A small contrastive audio-text model, trained from scratch.
Training: normuon at rate 0.019, 10700 steps, batches of 256.
Data: trained on single English command words and digits, spoken by a formant synthesiser in many voices, 78125 training examples, 35.1 epochs.
Rows from block 8 of the audio encoder, named by matrix and row number. Each number is 200 + 40 x the weight over its row's rms, rounded and kept within 0 to 999. All counts start at 0. After the name is the row's rms in percent of the matrix's.
# conv: width-3 conv, dilation 2 (encoder.blocks.8.conv.weight, 256x256x3), inputs 44-65, a 3 kernel for each
conv.10,100,190,173,137,124,209,216,149,139,187,264,231,267,127,175,221,159,173,174,197,173,116,181,163,177,213,187,249,127,123,203,239,256,167,197,195,142,288,250,209,249,229,251,249,235,225,194,185,130,182,173,223,201,231,217,238,121,244,173,253,214,193,188,214,132,213,152
conv.11,104,142,157,119,195,222,188,165,141,124,169,234,179,216,229,238,304,248,241,170,170,216,156,176,188,224,250,220,240,237,250,187,202,228,222,230,273,145,122,106,145,169,238,225,203,198,197,162,158,211,182,259,175,162,242,158,217,209,227,164,186,240,188,184,208,140,185
conv.12,100,190,199,174,225,185,180,170,172,121,185,197,138,159,196,215,237,177,106,126,219,234,151,162,213,259,172,164,212,191,183,243,163,193,172,186,223,156,254,159,123,152,216,154,221,237,230,246,195,271,221,228,183,210,239,173,191,214,124,214,216,163,213,176,268,237,198
conv.13,103,283,210,272,235,207,199,174,214,250,151,176,184,139,224,251,148,208,186,251,185,239,158,183,184,245,236,114,216,205,223,168,217,185,186,194,240,187,183,205,208,274,264,205,177,200,140,239,182,268,201,172,217,191,161,122,159,168,298,232,171,217,224,118,169,183,218
conv.14,102,146,273,142,151,148,100,194,207,186,209,226,279,207,186,147,211,159,158,229,186,182,187,208,219,210,213,239,185,170,262,169,126,156,168,143,210,177,161,232,199,189,159,150,267,289,208,230,257,226,215,142,123,154,190,162,202,160,323,149,171,204,149,156,256,188,212
conv.15,101,246,209,176,136,188,161,279,154,147,209,246,239,145,284,310,244,203,247,159,230,274,208,151,220,269,241,190,191,234,177,254,202,162,192,247,187,204,186,211,276,291,293,223,218,124,164,204,168,250,235,192,187,172,190,137,251,260,277,212,149,207,202,222,150,228,264
conv.16,106,240,188,236,202,177,221,193,148,159,297,286,212,147,198,176,176,247,244,162,214,250,217,199,168,210,217,219,124,181,246,173,203,167,229,245,200,271,184,178,201,203,170,239,248,214,260,193,181,216,185,220,264,240,180,185,183,263,154,177,175,236,233,138,168,187,212
conv.17,101,308,190,195,159,233,192,266,208,206,235,233,282,156,185,251,230,252,222,187,209,170,191,206,246,181,147,170,231,242,217,178,152,174,252,239,219,180,178,215,158,185,142,286,163,174,231,210,159,140,204,233,203,178,182,225,202,183,350,217,222,242,199,215,161,189,163
conv.18,103,141,177,146,225,192,226,192,261,266,177,140,193,119,162,208,199,184,153,222,220,225,209,220,251,154,172,219,191,170,153,239,115,218,158,211,251,187,181,227,200,149,228,227,151,187,164,227,232,260,240,184,148,172,235,162,239,245,204,193,194,241,137,193,176,211,231
conv.19,107,240,119,159,238,214,240,188,206,305,177,253,208,254,208,180,200,117,201,201,234,181,224,200,168,170,212,153,244,229,208,201,241,165,109,199,263,202,251,247,317,271,161,229,229,195,186,131,209,230,176,218,320,209,151,239,145,176,194,206,216,224,275,178,167,239,240
conv.20,106,203,214,213,138,218,227,201,275,247,204,158,215,176,206,155,229,194,204,212,181,214,171,183,213,149,161,210,209,256,207,194,240,136,220,249,231,271,163,152,117,161,212,260,183,208,236,303,270,223,212,244,188,166,206,235,203,150,220,210,229,165,182,199,191,226,138
conv.21,095,186,198,195,130,143,125,171,205,271,89,210,203,180,227,107,156,185,130,157,175,215,142,190,159,284,143,263,202,245,226,205,219,179,214,222,198,186,246,176,265,238,200,175,200,255,204,231,249,293,187,161,282,202,224,144,180,142,163,250,193,188,174,198,185,248,151
conv.22,105,144,231,219,267,150,96,159,199,267,252,237,206,237,213,250,126,205,225,285,108,160,177,215,185,212,162,182,198,225,184,172,172,253,212,238,207,209,205,277,238,206,186,245,212,254,184,184,248,252,266,186,213,217,143,140,166,212,164,231,251,252,175,290,233,143,247
conv.23,099,183,162,186,206,210,198,178,212,190,213,236,251,232,140,113,147,202,262,287,195,175,242,224,196,216,243,193,207,265,239,263,255,108,219,174,232,194,185,182,176,218,194,186,173,224,256,177,164,186,205,256,165,225,194,206,192,177,296,187,134,259,160,175,148,181,144
conv.24,099,229,199,218,287,255,212,227,194,205,167,98,129,92,185,223,212,162,215,140,152,197,196,259,262,197,215,252,257,177,144,226,208,166,173,218,236,176,252,286,84,83,219,202,205,178,249,235,246,188,186,181,170,207,161,273,279,162,211,183,236,258,188,162,251,190,124
conv.25,098,201,208,96,126,167,209,165,193,192,156,167,228,195,199,141,185,174,109,172,238,183,162,152,190,245,255,238,199,251,214,231,254,223,192,171,221,164,203,233,296,243,185,242,258,208,239,207,223,191,179,210,229,193,199,174,205,179,240,237,243,281,207,213,167,210,214
conv.26,099,190,235,237,121,227,245,160,139,178,224,221,249,217,274,178,194,232,155,177,240,215,139,230,194,208,188,214,224,215,268,229,225,208,227,213,201,246,202,195,164,230,247,218,204,179,214,225,282,207,177,163,199,221,214,128,175,209,139,178,223,216,221,204,169,203,211
conv.27,101,213,175,181,227,193,118,177,224,279,234,231,158,189,213,168,179,186,212,235,229,177,187,220,214,148,185,214,175,193,203,155,186,178,208,192,169,199,166,273,212,169,220,206,182,206,207,279,174,236,215,206,255,217,202,153,158,224,199,302,285,249,217,212,168,220,210
conv.28,096,221,216,219,198,204,243,211,197,206,239,217,189,176,305,173,223,196,217,200,136,202,223,175,170,190,171,209,140,188,192,183,159,201,130,128,167,271,247,253,161,204,166,220,218,253,198,193,201,173,222,182,174,206,233,214,218,184,228,251,298,175,231,267,158,170,207
conv.29,101,211,223,253,175,202,197,128,190,223,180,189,166,241,220,207,221,190,236,200,217,151,267,232,167,213,175,150,205,266,212,211,203,213,185,178,216,202,176,167,272,265,272,220,195,156,223,202,165,219,255,169,224,182,205,169,203,228,208,219,213,222,225,126,220,175,178
conv.30,096,165,182,271,221,158,186,205,208,128,239,187,181,265,200,209,225,244,180,138,179,218,196,148,238,217,198,149,222,265,199,222,197,133,251,239,237,184,192,217,177,209,251,212,229,183,293,210,233,228,216,224,199,238,265,220,179,156,204,146,253,289,200,189,199,184,178
conv.31,097,187,205,251,191,211,134,164,228,169,272,172,236,207,187,176,244,193,143,212,187,219,325,154,221,206,257,244,199,246,222,187,211,146,142,182,139,173,130,160,207,145,128,210,248,205,116,242,240,260,215,191,249,218,195,203,163,103,156,213,254,109,217,202,265,221,225
conv.32,099,222,218,205,159,216,192,191,208,228,218,198,203,180,231,158,243,179,265,287,238,236,173,181,117,229,156,130,240,202,232,214,180,187,193,221,235,226,174,218,216,281,212,151,182,107,178,239,182,192,239,222,171,189,148,149,197,214,192,203,153,264,161,206,192,183,171
conv.33,099,237,215,230,205,189,201,284,232,148,208,252,169,245,186,210,188,260,247,236,242,205,214,276,230,207,180,168,220,164,204,154,159,266,216,243,203,228,181,147,258,236,174,179,145,155,264,164,171,164,154,288,187,184,144,207,147,161,231,213,173,254,243,255,154,166,236
conv.34,102,171,243,239,181,202,209,217,171,177,224,186,223,240,197,143,229,211,265,181,228,228,126,176,309,195,203,173,172,153,192,251,179,117,214,194,241,211,219,229,230,226,180,129,189,249,207,232,193,191,191,141,216,277,363,210,200,185,214,190,208,200,273,195,225,246,215
conv.35,097,174,138,189,189,205,262,210,219,261,193,186,195,260,190,162,111,178,174,258,188,197,226,224,253,145,206,154,211,141,190,238,212,185,207,223,200,179,190,242,239,238,245,220,157,235,185,141,170,232,145,88,255,189,185,250,225,241,245,246,260,145,210,196,269,194,252
conv.36,095,173,211,241,171,164,198,236,192,177,198,239,219,182,219,212,272,200,171,194,186,247,259,262,231,261,203,186,208,196,186,168,176,129,211,202,250,248,214,277,169,180,197,153,200,147,170,248,222,238,223,280,176,244,147,146,198,173,276,240,130,259,253,106,170,208,201
conv.37,099,196,194,178,248,170,204,125,182,298,210,240,204,184,217,238,152,174,178,244,173,262,232,196,225,154,184,229,204,216,179,286,206,144,215,157,187,206,152,216,293,161,158,209,198,267,248,195,202,213,209,261,209,175,162,141,225,197,272,240,167,221,221,161,116,141,193
conv.38,100,294,180,129,143,211,216,192,210,177,191,169,162,265,224,246,195,216,126,201,271,217,248,217,163,277,226,223,170,248,223,124,230,220,220,200,162,283,136,173,221,109,168,173,158,152,231,240,202,196,243,280,207,174,151,241,208,198,287,188,160,227,219,208,237,218,274
conv.39,096,158,122,169,207,257,220,225,194,191,250,217,240,233,238,166,207,150,190,214,221,179,184,199,223,184,159,156,175,128,132,147,170,207,212,221,185,161,221,173,238,172,141,82,152,171,160,211,325,228,174,241,190,233,212,94,205,175,192,219,176,289,252,191,291,271,152
conv.40,100,273,207,227,238,210,154,209,213,192,140,200,217,220,195,151,175,166,193,219,152,171,119,164,213,140,140,152,193,119,192,208,210,215,251,213,161,229,277,268,282,216,208,234,235,221,270,195,163,246,158,153,221,162,217,242,132,249,152,182,217,171,182,258,217,192,129
conv.41,097,214,176,124,230,217,168,190,196,140,252,189,148,217,253,170,250,243,156,239,194,234,123,150,185,239,215,181,217,205,173,219,261,238,194,222,204,240,233,170,235,206,166,214,202,273,176,162,262,194,207,213,182,155,165,179,233,182,209,253,230,211,216,202,243,195,165
conv.42,099,232,159,173,184,178,148,206,166,167,250,215,161,215,176,285,197,149,139,261,200,184,212,187,167,218,204,204,121,174,222,127,167,291,216,230,195,276,177,133,296,205,163,194,194,143,220,217,163,149,211,195,196,176,176,283,187,169,200,230,262,158,219,225,220,239,198
conv.43,099,181,93,163,172,214,194,246,235,228,191,200,218,123,166,195,151,198,149,284,209,197,137,182,243,185,275,314,199,213,177,147,233,232,229,180,145,179,165,223,183,203,221,153,231,190,121,158,121,135,222,181,205,207,170,189,192,211,132,187,215,88,132,181,265,202,185
conv.44,100,212,224,257,165,153,164,250,175,171,186,150,139,190,233,210,206,218,264,233,248,262,145,253,238,141,160,198,181,153,143,254,185,216,245,196,141,252,202,140,208,201,197,165,187,221,340,250,230,250,183,200,228,237,231,167,201,237,231,158,96,223,190,181,184,189,159
conv.45,104,266,225,212,135,162,197,122,165,157,192,194,232,178,185,175,155,262,236,176,163,179,226,213,209,206,228,216,208,167,41,151,185,218,178,189,236,149,178,202,246,272,207,143,186,250,256,271,265,198,179,181,163,176,167,218,241,133,145,161,188,113,182,174,181,206,186
conv.46,100,212,171,145,187,203,195,198,223,85,277,221,249,244,198,221,286,232,171,166,145,144,224,230,233,247,188,150,137,167,168,128,183,177,166,182,206,175,182,196,230,173,177,164,116,184,263,179,239,221,219,200,252,153,191,170,145,162,175,185,230,213,281,186,261,217,163
conv.47,100,200,195,203,242,191,96,216,134,169,210,255,234,234,201,259,204,202,248,229,225,178,189,221,236,182,235,219,210,230,274,189,212,229,197,270,181,199,229,277,121,211,306,236,180,187,204,240,219,227,203,142,177,198,182,241,200,147,157,237,250,207,194,241,306,206,164
conv.48,103,183,180,178,190,184,182,234,170,217,151,211,224,194,245,176,243,273,269,228,242,231,199,211,257,179,123,168,150,162,172,274,188,104,229,212,234,205,193,212,223,251,221,210,249,206,218,220,177,164,223,146,150,161,195,205,229,228,209,172,179,257,168,184,156,182,191
conv.49,105,171,141,176,241,201,139,141,213,253,206,231,261,230,196,248,194,222,137,267,229,211,277,219,142,239,219,217,138,202,229,175,158,188,174,246,219,176,183,240,315,262,126,183,222,162,213,213,218,217,197,224,210,219,94,193,238,209,178,187,210,131,219,240,184,234,274
conv.50,102,248,185,196,175,167,240,129,109,196,212,200,104,220,228,180,299,213,202,233,237,205,151,187,241,146,190,189,192,186,245,239,209,200,275,196,260,251,249,219,228,207,208,162,199,178,184,202,177,220,186,194,159,213,196,159,208,178,169,192,166,133,139,193,183,211,197
conv.51,100,242,185,286,200,186,162,235,208,190,200,148,156,160,191,231,192,178,280,204,210,238,199,160,223,235,220,109,195,186,263,236,182,207,171,191,237,225,248,274,246,182,188,217,219,128,234,267,163,188,174,179,195,151,189,259,211,213,234,272,278,158,215,223,185,173,203
conv.52,097,159,163,218,188,149,191,231,203,269,236,207,191,226,254,262,293,260,238,205,247,189,161,187,234,123,172,160,215,238,208,237,229,190,126,166,176,111,170,273,226,243,156,227,283,206,258,195,193,130,211,228,213,230,154,226,226,200,163,203,211,237,227,303,270,277,232
conv.53,093,182,220,230,225,234,215,219,158,173,212,186,289,191,173,192,265,179,186,254,193,228,192,199,64,228,239,233,197,261,227,181,180,182,216,211,237,249,223,286,155,184,144,228,238,246,243,233,302,202,217,167,156,218,196,181,182,143,188,142,238,184,187,212,186,197,191
conv.54,099,204,155,274,159,184,188,225,225,151,182,204,252,196,187,202,202,150,211,239,211,258,279,205,151,176,208,166,263,265,162,177,194,223,171,152,187,183,191,141,142,187,252,143,195,156,163,199,265,194,228,214,167,265,184,186,179,214,182,268,255,206,182,112,312,221,225
conv.55,103,123,226,183,247,222,156,195,188,154,202,180,172,170,179,212,197,194,154,210,184,208,186,231,226,218,143,183,231,188,202,148,163,117,193,236,223,283,272,270,256,221,152,249,161,127,282,269,186,251,231,221,159,244,231,191,192,267,203,193,234,139,200,313,196,209,269
conv.56,100,208,164,161,140,212,186,174,173,190,220,170,164,186,190,173,264,263,238,211,280,189,156,166,189,167,180,247,212,292,224,214,236,175,224,172,147,205,167,171,233,171,147,183,208,204,182,249,185,237,278,152,200,159,238,143,209,214,228,281,201,177,157,190,222,223,162
conv.57,101,207,156,212,189,220,262,224,189,183,217,173,171,131,239,193,172,211,211,211,224,220,213,177,231,226,226,193,100,171,195,148,210,249,228,237,271,267,171,100,151,245,211,144,152,185,259,242,145,245,246,174,178,160,251,216,160,278,220,237,286,188,243,251,195,171,150